A small encoder-decoder audio transcriber, trained from scratch: encoder depths [1, 1, 1, 1].
Rows from block 2 of the audio encoder of a small encoder-decoder audio transcriber, named by matrix and row number. Each number is 200 + 30 x the weight over its row's rms, rounded and kept within 0 to 999. All counts start at 0. After the name is the row's rms in percent of the matrix's.
After each channel's rows are labels from the 100 clips, of 14976, where the channel reaches its highest value: "lies over" is the class under the peak. Only what is clearly more common there than usual is listed. The data: short made-up English sentences, spoken by a formant synthesiser in many voices.
# conv: width-5 conv (encoder.blocks.2.conv.weight, 96x96x5, each kernel summed), inputs 0-47

conv.61,102,170,229,190,216,172,166,185,202,177,182,166,195,206,189,244,239,174,122,240,190,246,225,239,253,196,186,131,181,197,197,208,266,179,240,162,161,196,183,263,213,186,230,190,247,221,181,140,200
lies over: /s/

conv.69,094,192,206,167,184,217,212,214,196,215,153,194,117,211,187,221,210,202,124,222,180,175,190,185,170,225,198,190,156,184,129,208,202,223,260,181,212,193,220,212,175,197,194,183,231,217,125,133,230
lies over: /s/

conv.4,102,153,127,202,256,201,264,213,175,158,170,207,195,205,177,214,241,155,174,231,249,164,214,205,174,191,227,142,172,141,165,219,272,192,238,177,202,266,224,214,201,227,229,221,179,187,201,177,178
lies over: /s/

conv.44,092,191,228,190,208,219,234,201,248,145,201,176,194,201,155,226,214,222,227,223,189,202,169,161,213,194,267,227,163,187,185,249,235,228,233,222,252,192,194,195,190,154,221,175,227,215,121,171,185
lies over: /s/

conv.78,107,207,139,169,193,249,160,199,226,165,196,260,204,180,201,185,186,191,228,213,242,139,205,191,135,184,186,220,201,159,210,267,202,232,186,254,193,208,186,203,187,181,179,170,183,193,211,172,188
lies over: /ʃ/; /tʃ/

conv.59,086,227,163,245,130,218,246,132,204,231,150,228,234,205,246,223,242,197,223,236,204,218,206,196,178,148,162,212,174,191,211,152,164,206,210,201,192,224,170,213,258,195,199,169,186,212,245,210,179
lies over: /ɪ/; /aɪ/

conv.73,110,221,163,197,169,154,214,176,213,155,198,163,205,249,191,218,187,225,192,210,207,170,165,201,192,171,214,191,142,172,196,148,263,203,203,188,161,170,249,166,183,172,217,204,224,236,165,188,166
lies over: /t/

conv.3,090,237,184,198,144,234,174,176,219,231,229,240,184,132,207,189,206,181,150,161,192,198,237,188,206,207,166,161,215,205,173,264,147,160,250,205,154,224,233,136,175,178,198,162,159,256,226,207,185
lies over: /p/

conv.13,087,166,196,175,219,204,167,179,227,225,219,181,206,156,259,157,245,193,227,217,202,180,223,199,196,207,177,212,134,157,171,194,186,186,162,193,150,251,193,149,213,220,256,181,212,164,185,164,235
lies over: /s/

conv.89,093,196,153,136,207,214,169,223,168,210,195,206,166,168,231,236,231,202,180,206,226,220,225,217,145,226,194,158,230,170,225,185,222,183,199,212,211,186,172,251,202,191,206,180,174,200,154,190,235
lies over: /s/

conv.55,104,163,209,241,181,189,159,187,174,258,167,207,175,193,187,231,158,181,217,169,205,192,168,252,172,169,201,193,178,139,206,190,213,163,200,216,131,275,157,211,170,201,202,219,196,202,164,141,215
lies over: /s/

conv.35,094,222,198,173,184,217,179,234,193,224,242,203,229,181,232,187,223,216,139,204,180,273,195,211,173,227,205,160,238,135,173,176,238,218,216,222,177,239,183,193,159,199,190,250,236,199,195,221,242
lies over: /ɔ/

conv.51,103,222,252,206,253,183,235,185,178,193,170,154,225,172,217,228,217,211,160,176,205,269,174,208,188,217,205,211,192,176,185,214,245,258,231,172,147,248,207,214,179,202,232,200,188,209,158,126,253
lies over: /s/

conv.64,092,180,238,181,205,219,231,193,225,265,173,228,178,147,157,195,191,200,171,219,163,176,227,207,191,224,133,237,224,171,253,196,140,228,184,195,189,227,192,164,237,164,188,182,166,135,194,189,165
lies over: /l/

conv.70,093,173,251,187,230,201,215,175,197,153,251,188,268,176,206,219,197,215,155,164,258,209,209,196,184,208,198,210,281,167,202,220,187,189,225,204,186,248,208,190,261,166,173,182,229,190,247,171,216
lies over: /s/

conv.81,100,191,208,205,226,143,153,210,178,167,229,167,176,179,156,218,219,226,114,216,225,224,219,219,233,191,183,218,190,209,220,152,180,194,186,200,186,249,138,185,161,182,182,240,144,168,177,193,201
lies over: /s/

conv.0,104,201,191,157,217,209,151,134,232,145,201,131,187,224,186,159,152,170,177,156,178,219,192,177,190,191,230,183,177,201,251,203,199,207,195,187,129,198,216,156,177,203,235,199,194,149,195,200,186
lies over: /l/

conv.66,101,176,152,219,198,233,252,202,178,217,169,230,188,113,213,178,246,209,186,176,206,197,174,175,204,226,217,263,201,199,186,205,168,194,225,245,200,189,224,226,166,181,179,160,172,166,205,174,187
lies over: /ʃ/; /tʃ/

conv.75,077,161,176,209,186,216,210,183,197,248,225,261,252,181,240,186,278,180,206,189,137,246,200,202,201,207,149,155,263,220,232,219,200,233,211,233,187,215,197,249,173,177,176,244,204,204,228,184,159
lies over: /ɪ/; /aɪ/

conv.23,102,198,224,240,249,268,235,168,196,197,171,191,208,207,235,238,173,166,193,171,218,290,193,238,215,241,172,185,152,198,148,178,242,185,226,191,207,199,210,215,224,232,220,230,259,202,211,205,180
lies over: /s/

conv.10,095,235,218,233,234,197,190,174,186,210,202,131,209,220,192,206,151,200,207,225,228,150,173,175,218,174,193,210,173,160,192,193,152,162,192,206,227,187,174,168,222,230,209,151,194,132,204,223,242
lies over: /i/

conv.85,105,220,176,146,147,245,220,237,226,147,169,172,210,198,159,153,212,168,205,122,260,231,201,184,191,194,217,170,214,208,200,202,190,169,161,282,202,199,189,150,175,225,205,183,222,159,265,212,159
lies over: /s/

conv.94,109,236,197,240,194,238,199,160,212,157,223,190,187,243,217,218,229,220,197,256,199,208,135,178,178,183,179,168,244,213,178,170,186,234,188,186,230,141,209,197,197,229,181,190,208,186,136,233,275
lies over: /ɪ/

conv.72,089,220,179,172,194,218,170,173,205,157,198,139,218,194,176,169,168,232,214,270,171,235,200,211,149,216,207,196,179,222,198,203,187,222,205,234,212,184,192,236,216,218,259,143,182,188,161,183,179
lies over: /ɪ/

conv.20,085,192,180,162,185,218,230,203,144,155,196,223,235,237,213,247,218,179,229,246,186,174,185,240,222,275,205,185,258,187,227,182,228,241,234,204,169,211,241,219,239,167,200,221,211,156,195,181,138
lies over: /s/

conv.19,107,187,206,193,197,205,221,277,243,240,163,199,175,172,218,191,180,195,189,214,230,181,180,256,170,226,210,169,244,157,231,200,219,153,204,220,181,229,170,206,178,180,235,176,243,188,230,163,184
lies over: /s/

conv.76,093,197,209,203,199,191,209,233,196,187,178,232,178,185,202,197,214,176,200,223,286,219,200,267,157,193,227,163,173,170,143,200,223,196,219,187,221,237,182,262,196,189,253,175,178,208,157,191,204
lies over: /s/

conv.92,098,176,204,235,206,237,161,255,162,218,188,165,152,202,220,251,161,182,250,208,205,215,201,216,151,261,218,213,237,141,163,218,193,237,188,176,198,274,193,232,161,229,180,215,149,219,205,201,172
lies over: /ʃ/; /s/

conv.67,077,213,174,186,187,209,273,209,216,225,187,237,212,174,183,199,215,162,289,239,224,145,255,206,226,192,206,165,217,171,205,242,175,198,254,209,178,172,225,199,238,198,178,176,179,220,134,259,196
lies over: /ə/

conv.49,095,220,206,207,242,211,158,197,166,266,174,184,161,208,212,198,189,154,195,192,209,190,193,211,249,175,218,204,185,212,179,200,183,173,155,226,159,201,160,167,175,233,227,172,168,159,199,214,197
lies over: /ʃ/

conv.12,106,200,213,230,204,192,216,177,262,144,167,246,166,175,171,184,170,205,205,158,238,190,181,195,212,153,161,130,207,221,181,213,171,154,186,128,209,176,167,145,170,212,211,213,218,172,202,152,226
lies over: /i/

conv.80,107,215,156,241,211,238,196,227,178,230,262,182,198,213,183,123,251,152,245,172,199,215,161,211,168,189,196,149,213,201,172,189,194,234,173,218,194,159,176,178,241,205,192,233,181,128,209,239,244
lies over: /s/

conv.21,113,180,177,211,205,165,182,103,196,192,183,163,242,199,177,195,200,221,167,184,201,177,203,186,172,211,238,228,197,207,136,197,205,203,219,179,169,160,213,171,157,164,215,198,212,207,128,194,179
lies over: /t/

conv.16,088,199,253,171,248,255,203,213,186,223,219,257,187,214,184,189,230,194,126,216,192,222,199,225,193,194,218,201,182,164,227,214,242,196,236,184,188,202,160,244,240,205,196,229,242,191,194,217,185
lies over: /ɔ/

conv.36,087,260,169,227,196,239,201,222,226,228,163,185,185,197,234,187,162,223,214,179,200,284,189,221,188,164,172,180,184,160,226,224,202,224,183,201,279,235,173,151,181,204,233,191,129,191,137,207,225
lies over: /eɪ/

conv.32,095,186,148,196,192,242,184,200,186,217,191,190,255,130,173,178,194,181,228,180,164,191,243,166,193,203,250,215,260,165,134,214,205,213,253,200,168,197,215,235,248,207,227,190,177,194,209,210,231
lies over: /t/; /k/